{"model": "spectrogram enhancement model", "gain_aug_db": 10, "hop_length": 160, "input": "log_mel", "init": "xavier_uniform", "residual_init": "none", "optimizer": "adamw", "beta1": 0.9, "beta2": 0.999, "eps": 1e-06, "ema_decay": 0.995, "lr_schedule": "cosine", "warmup_steps": 330}
Rows from block 8, named by matrix and row number. Each number is 128 + 32 x the weight over its row's rms, rounded and kept within 0 to 255. All counts start at 0. Numbers have three digits each. After the name is the row's rms in percent of the matrix's.
# convs1: 3x3 conv (model.decb.0.0.convs.1.weight, 64x64x3x3), inputs 11-21, a 3x3 kernel for each
convs1.0 079:039129088076137103105157142090113114089106097112120094147155153116117103088104097253185156238164154255200177124121151092105146075085149118114125068108127113135151109131109098129121106139140164104123160096141152125128090088119091083088108115111105128149091096104143117146062110115083118126107101127
convs1.1 105:166122133147123127146102132153114124148136155128166168081082078134098113131124107126145117134126118120135105141089127159114130166147118092131126063147142122130106066134153150067149089179088095137128111138116160100137106151143103101166073075058166109114129126119125065105163146130143075121187107125
convs1.2 109:144208181167154135147140110084072123127091130177140197187090121154124123087104090201084108189081131159115091105082112103081125175117091107109160121143127107134153088081075112106125103147102111083101107098102094097084157140161097110140053076149117140163161130105093093118114133167124154146086090126
convs1.3 087:180214129152155103106089108120162084130138109149108136103103099101119093125105113072058122074081132096108084145143165160122158139100100139092090150120141161148166163120113093113093081089140057051132094094146128118146090070135134124159153124150148115157114147105132132129196195184147166138130146090
convs1.4 100:096131097108135116127140122069140119097122119098153145129140181131130130139107117077087045074081075060052061166149110148123115147115073173122117126128124113116108134169135112109141099109061145188058084102076099120117178178118171146096129107080096155158133124195097092179113123118108124137115127116
convs1.5 104:123106134106107122108073137085106104135161150119122153116089106120117110148118133108108106121098125096120114158115143195131132135095106086135134165148113132115108111081153135107103132139128078106129085098179104144169106150151176154147100096125153133174131139194074083099176146180131120163112104104
convs1.6 071:117105106110129111119170160152133150103124121100115094176179244187189224168167200127119101096117068087105062088155121044109115047100113120132092106106093121123106160172159136147107097113107151197143120100142098131127144138102149123130132111165088113112146111148117140149113133100123137140149148140
convs1.7 110:078125155106138212125135148067110116159144139125138153120148161180166139100133141100104147105109110082094143119105116146109155129105126084120172240150055103090164125130140159091122114114101136120126137138119122137087112110195172164052079106169119096170186129093153129077136127167145123113104150099
convs1.8 106:077118097104155161140185217127172158118158152117149116092088104080080098124111155130145122090097090104100115140116127181147141125122113129115182170152199148150139154152153155128139115056078148119133113119093084108075052102038086083106131179158146166103121115127136123077124089070087103062096132085
convs1.9 094:115137140139133175125150174135068095114108103150129128156165171146164158126130114163136115182140142171162130064110137112070135132115127136135166149105131154162171111107054131112133142081122125122176114136134108150124187137181164159137221167158145106158114088148101071152065067068094129128131111151
convs1.10 099:076110100149174139143168153126113099140180151103092107097100133075099125110118159149099149126138139133140133168144145133155120085137113158117151156156179083118123163138187143060119103125092111121157124126128135130113114104092177133129186197188124112096129083107121100124087112073080081066118126128
convs1.11 089:113133132113163101104156126135144155142169174096113056111133109125159156103117119071146121127141146103166118196165126227170129068076073169153131152137048099086057137132136128155140195178143074145173119178117087166134195185146201160099163141127122113123091127123085107082077116124107143112106147126
convs1.12 103:083102137128128082100117075123147145101126133154157122087088083080097093111116134123143152055121128036082135119118127143125127121133084140117093111149134132095162129093107140110148122125159159116121126152137139112134142151138100065091143102141198177201152102151061070016178164177130107124048070027
convs1.13 093:173158133181128123155100083140129137154137114130135148099109105113098127097117126119122180086130159108101155115121117145162166128139159162071092137123100091055084119125111109121130118100094121092077094097132097115119082102090083086155094105096065045081083070101120093164146138139113117121101123114
convs1.14 108:169135152170104161134135118142119105146110098112137085141130156145121119120096136136108078187114068193122072142145089168131078155125096155147123183172151165110146163064158099182062150103127127104081090107096099148148133129102139105075118116052153119068105134101123133120093131099139109125101113105
convs1.15 096:165146185149166150147145145151096105104115108154054124089119133138127151127122128092110136115136140093119104124105107136126124150102146046130135038116144142145173108141113152137152112164141125149074110144099120140106040125124032119144110144156073094129116115158107121112175155152163127159162135114
convs1.16 097:109141103089145116135158101099107141104136122116109132198156135137129146083121101223114108186152113175133095179173115118120112046126082146083065160110070120126115122129098091129157112123118131160128125152114097096096138084109172136110129149131131104092089117104127118115099121161105151175093147165
convs1.17 079:180195156204131155129117097124111146098085086098033158063078096113117105106111107067116118069127142057099104098123134114146178160145178106086106134108120139117147165156100107132118124112123070082064116088122108116128040090156091110151093105151102094107107094085107097138160147156144141150168145150
convs1.18 091:115136116110139153174166220130135115129142129146173133151136202135111154131113135112137130126111103101108069113066142136125168124105127119114150126123167146109142165127137125092107115134132114098133101072116092094139123076112146121180136111146129136115138125152127072102150116120122116108144129128
convs1.19 108:126187113164139114084089112138157088106159089186141104162128119122111116153118127081144160085125146084124143132109143114148146197195162122099126019107174113127128111105116127102154119115119166036161156108136138153097126117159047135215177139139180141153138106131162141133135153123155118110167127120
convs1.20 101:110122125118128104133129164150164101133178131129101083154159126165198150140152160118101144101141141112101131106138113144132134165141117164144121154155143135092115105132114146160110149133136047016153093066166103132121199153110160131123168154144100118050113150136123146134071095069110134116140113129
convs1.21 104:139181146134129149115121139131110067136120101202121138148154137092099082100096078147102117141085111114135087127153134128122139170133142104091081137118121156172200114081096096055113127112106157109187166119161126110149134142156115120168113136132217171236164147181081080053187175227143150176043059035
convs1.22 085:170163148159150118147107128107086110150100122067130137101109100089107090119094112076143127098128160073128150143134153140146154138114144102156121099120137136108134103143087083121074092137134082083080070102145035146116077122143100117158099082137091132131081103094134110150150167158151112153128123132
convs1.23 105:098131136115123098121150101163167124138136140095090105157170134112142149083137130116127122132142132113150142115166104072139122011106134147129092145141136103099112141132127191145093092166171103100148123108117108117129138111096139103068100093154098122083142146150107126108084133157111130134090116127
convs1.24 104:122169088147120128069098120166096109122135168151106198159134177142139171142122147147112108144109101136125113181126114229162115200144093083108197170143169110135164108113131112099077145088121133160075134124116111131136110137124183147152132156154125159181118139162153133161097123115105136090101143092
convs1.25 112:202207203157162194093172140090129091137159094181134135222219242160157182113111126082120155101138103120108179092075096105110129104115113098136141127127116106094111105098123173119127157160126144116136152114136144155108144111147138087134126106138106132080124123060109099077114098123139119120174121152
convs1.26 107:112148146133126116132156147179120169112099184110095183093100109089122106080074094143164130178151127208153127054056061126147134200167190091084127102116214154119132120137202087153176126170117091118093086164087102139116042078045134113120113085134134111083100081102140102145131096099124140101140118121
convs1.27 095:085138103119137156115154135141081121083111155117081166161166149097126116129150101174154094186125103196169119108096132079123144102081086098115151083092126101130142136131117096102098097043065136077066160096101138149146089084087107100114101081120113131135110116113100134163088139151110125151115121149
convs1.28 084:188119117166134113120049073167112164192113170134124166079102074121111134131117123112108151105102154080074146113154135144151183189188160151124091193144057135102097149131131146142119140157157133091120127099113163137142139131144154106176130121158111084102097122122148139121151139153131095141097114131
convs1.29 108:112088145124086140168120148097153077086131106126132152104129069147136094153120103099082096104094078082103115101110133131112166152115102122119105079096141156159164121074166079128166182096150130190124117124164193154120132139149062124092211167207172157192138115154071117036171148170112116120057110041
convs1.30 095:184145135188116128137113081168120126101175196156165120085075095129136101131134090074107134066126163092087128129124116130152141120112155142127080193121083094110079119131076137109120122132103116075078110096102141123105110089113118087138146083120114083123105097116125109156144151150165133140138138163
convs1.31 097:133079068162139110146138119119116092149132119158147132119137181088117141126147166085068064084080096035074096135110109140109110142098104140071145137102116135106115140113098094128068093110108164163074144092076116105123133139082141130145155145130077104137110123125109141157091104117115104112118120140
convs1.32 076:096111090108119110151163146096104116089115118096132107170179206117120133079096108196182121165160119136134112131132112095146131058098126100119120109139122142125134118115091105129113138159119236254169132123099089096108097096075116091063144109120136134187090115126055074084094119105117127125114139143
convs1.33 112:121158148116149136142133119138117084108067068148063100170152146114139117103137120100100172099137132085150134170185170173154152183182154155147164116134113100114117178161090147140109176128132108124122153086126142105072195130143101128102058072111093082084139094083124113122090047115111146098135150149
convs1.34 108:121171155117160155092111189116113108105124116158131103214136205153129149095111126169087147103112129100124119126103121102118160099114122133117158128121163109117093153117170161124118125113098119124152090140109146126141176155170152125158141112126111137139125094132059072106113105076164114077150125096
convs1.35 109:108133112122145137093124114083124103046094084117142107146126114154162134149152131080120111058101112081098097128134124112135134167154132159145125095129131109082066104089069103125087197143076015049202013078120108155154171116132030119125169111088083095121111127111101099084101122109125130096141134147
convs1.36 079:220112136202143132179093097090114117109074163126073123103085102101109116110120112076112129105110165090120119124121160162147173159158180090096095083101124132128130090114103054130106120081096068092041059154127107141125044116098060099139121143129080112099113073088141133129172138154165140141173137151
convs1.37 082:080080104076119129118147149112128127119135109131118112167177189116143159116135144177148118158132114177141132110139114075095107054076132091126114108132135091146134170146150111122113116108114155158158148128137116110127122093086120129111137146128097168128117163144154180164103122099110128132123131146
convs1.38 110:077102095123148171103112148163138152132131107130121104197166201160155129118146140183155137194113109157170058123113138133150167123140162153141150103124165124100097128153118106097158135138089086105152134148121135128125138162163156136182160153160124141111112102117108093094103131118152144138134139155
convs1.39 090:151148167111108146145168116180156116091093110125192080147159169118132141179149160079136129071111086141101112118174147172170102082091096080120027095081098097133129163207206209168186228197158140095123193133064121137111079072095135124149112103087147126102141145125191169148123137142117108136167127151
convs1.40 098:156165133173167140149122113139108160126079117100120092125109126107122127101117100062112173074121164055118127152129112145112153182097143136142095143141117120118107133089112151090125124118127122127120118086110134116103167103115101077109096098103084082090096071029061097071075051057114084095112106107
convs1.41 097:126136147137149175167177199105123143139122121128101141109130168137128133109104143086116101075097074124136151115138189074097148109102122107120129098114131176149151161205189139137090079125072131060062114076099126132149091072111069099077121111127127135108141143142149136146106103099141130118147142124
convs1.42 099:127179132134140146146171137181106132118147137172125136147139117116105111080102085132146155123126134089154140112101127159157110195137101099132113108154156129113149094123107131110114138075136104102152083143154117109082086115138127100148132106124210186224170183182058053046197175198142130141023035011
convs1.43 097:165095122067090053114056136148228213128198153146129103130162157136123113121149129131153114151125143126121132060076125111094144135151103064191114171134135118148094158153191160151157114189106176125209185156148136171122116133129202148119162128107181156128159149123133161096162135126115147114140106088
convs1.44 097:137169091123182128118135130130158111130083119106123118198166197150136139125112140187129144120095130115120118166089097129110119215084079147135138063129070110080115085114170175096099133165188200136145115114112122136156182141134055153125199156186081101156112079107098084100060069069113098105148133144
convs1.45 107:163110097170121090146090113121073126140112088164146093132141218144130185121106123156096110104108127123095138116110099100106124127146123076123099097135143119118134106118098102107056104096092184219075139154106109123140130153139093144174170148190065094108105067120123127110144095115153138122152141095
convs1.46 105:129065125098090058093115129120110108137165126167122132169138179138119155167109119098119102109081103098083107202188137187196180146128120097097100127137173113181120174169175129152165165131116151178073108101124075127136064101098197134170084163118093131100137166096125164097078087114114102094100096112
convs1.47 106:118125157193125113126123142214123185136102135120135121116094110155193158129145140100140148118103121044118151109169147100113153138117144091090080135101158135108131128150164154138107112154134112096109142161124140157148133137184157166220139108137121128102145121105163144092094116111160149153164139137
convs1.48 112:148108102129118091119129098108103091122142062146147115075123197124106187126125152106103082101086104073056111079115128054074117066071115116112133107086117148139132090107099087112119078115101173255141131164149107077125140129113096114089147133142084141075101162122084150086176107082151140099135130143
convs1.49 105:151150146124170140094143125091070109111111147131126113165154165158134162152113142169074108186079124214110110076071091150095090219166090109155182112129144089131153113116118077138080104125089078096065069111096156133115135126120129141087130103082083083101084117120100134176126116124100152123079147117
convs1.50 100:162128113095084142094081148130151107140165101183185166147130119129130133116113108150127102149128134125126095108139175121152154139149149113140132154148151172195202102136165164113130171096176150131196160146123160124060117087176115135163149131120192194198184162193067094064216181218154132156039057031
convs1.51 095:164155128204160132149136104146120137127072082125121144141105095112107127137118106095144119085068089052083124171159134189155116168132089149143179152131131141090131183172124170145164204184170117124143108099089083070117132108136132136110127086095142109137082088113091084120132118110095108107104084078
convs1.52 076:191152172145162143139118133100104074145161126086112119094103102134133105117130113059102135031106125013108113101150144154139172131166116135122125167130118172131101113095074148117120164136098077048044053078065130095149145127181136137157134146147086071089132107115133136128163136157141138138137141130
convs1.53 118:108161166146163153111125153114116159129116135085102146152168178143148136135128097111109123118112115101126148121141105165156110168156134139142101205148192151141134119139113113109167154141159096090099124097121122141125214187174207138132089109118185131154136091122136131093119119131137127137136119097
convs1.54 104:125115124103104167104121044133096116119138148150089089114137095092102098095108133121074058123133127091126118142145110147132132117114090087143130136111141129063136132112196179058155180153160147212126138160104109158112144134047152136100129112084187182178115123154054052106175149173119098123062090045
convs1.55 108:128111143121122135149150151116146098163176145139185145114086090157126129183161154087140124129109101069132101084124148153163189155119124118158122095109086178141160124176126127117135110121117111134102143139121125148127142137163093074056207171196116102123092091083116133114081060060121123096171158148
convs1.56 095:168140155157159125132113101108109170138090142118142156083059057114116092120139130085093152054105126054096123108134098134096103129087084155124083170121079145130103102120088118107137155141143132081106126121148126112141135139144139110136168141156123104118143137095159165155144117146161140144170155149
convs1.57 094:121140164138140153132140185160178184125129121062100112153122151143147113130120114134145160139135155136127138155128126134111119135135130093122125083118144100111132093138074112154087089150091035042063051078140077136156125129174111104124127117093128144119136143156133125105147137162147132157147155113
convs1.58 113:116102104108158144136146135075080064116112143115100103120143113106129126114139125130109137084104121076103116175159159084129109095130156153143169163154125111162141119119101120139137145135123122118107083126132110103137085153180184190167128140135141167154179147133083089079126120099139112110128098095
convs1.59 102:116133129135129144118138114182187141143186152098115120132104119111110149125131140134104137137104174114130138110105136134097129164184190126149111130171120103111112255177208174180169195166166181128166199125166152154112134132138162143147129144134132156125097123111088122093153156131092120146129141148
convs1.60 103:114056133116075121094133160136132175136131165118116157094129096132106097126123136095138118073120073081124096131131127138136144148153119156189096133180128176112076109130151103131150087093143012074255073117175120121132107094144152133158149158156092106142173155107144164127108119090121113145171141163
convs1.61 116:134221123134137129130135128156173116150151077141145111130127082116127105124124103110116105109104135108125103176094130146158107122099076151082125139110146144139153111147115092153089077112083189073223121129187123162118150030122151078159154117125108088129155147139124141114134144126159146137177112129
convs1.62 118:182129134129108093114131124123152088035098106122122146145125142150148124110121110165140124148123117144127125074129121193121116228160116177140105081137155154107100122122147166147152173156156136200148162129127112108128239138086073148141218138132180129133102123142060124120172127128148124123081105092
convs1.63 105:148149131168104090087069075149121136175135149142158145074078064120114096172157124113155153097098133097139128091130151150195174181183173129121132092136161108092130129159092051136105140104153096082073098142068162135100153147167113114103138106122113122101111095092143103049162124105152144092142149102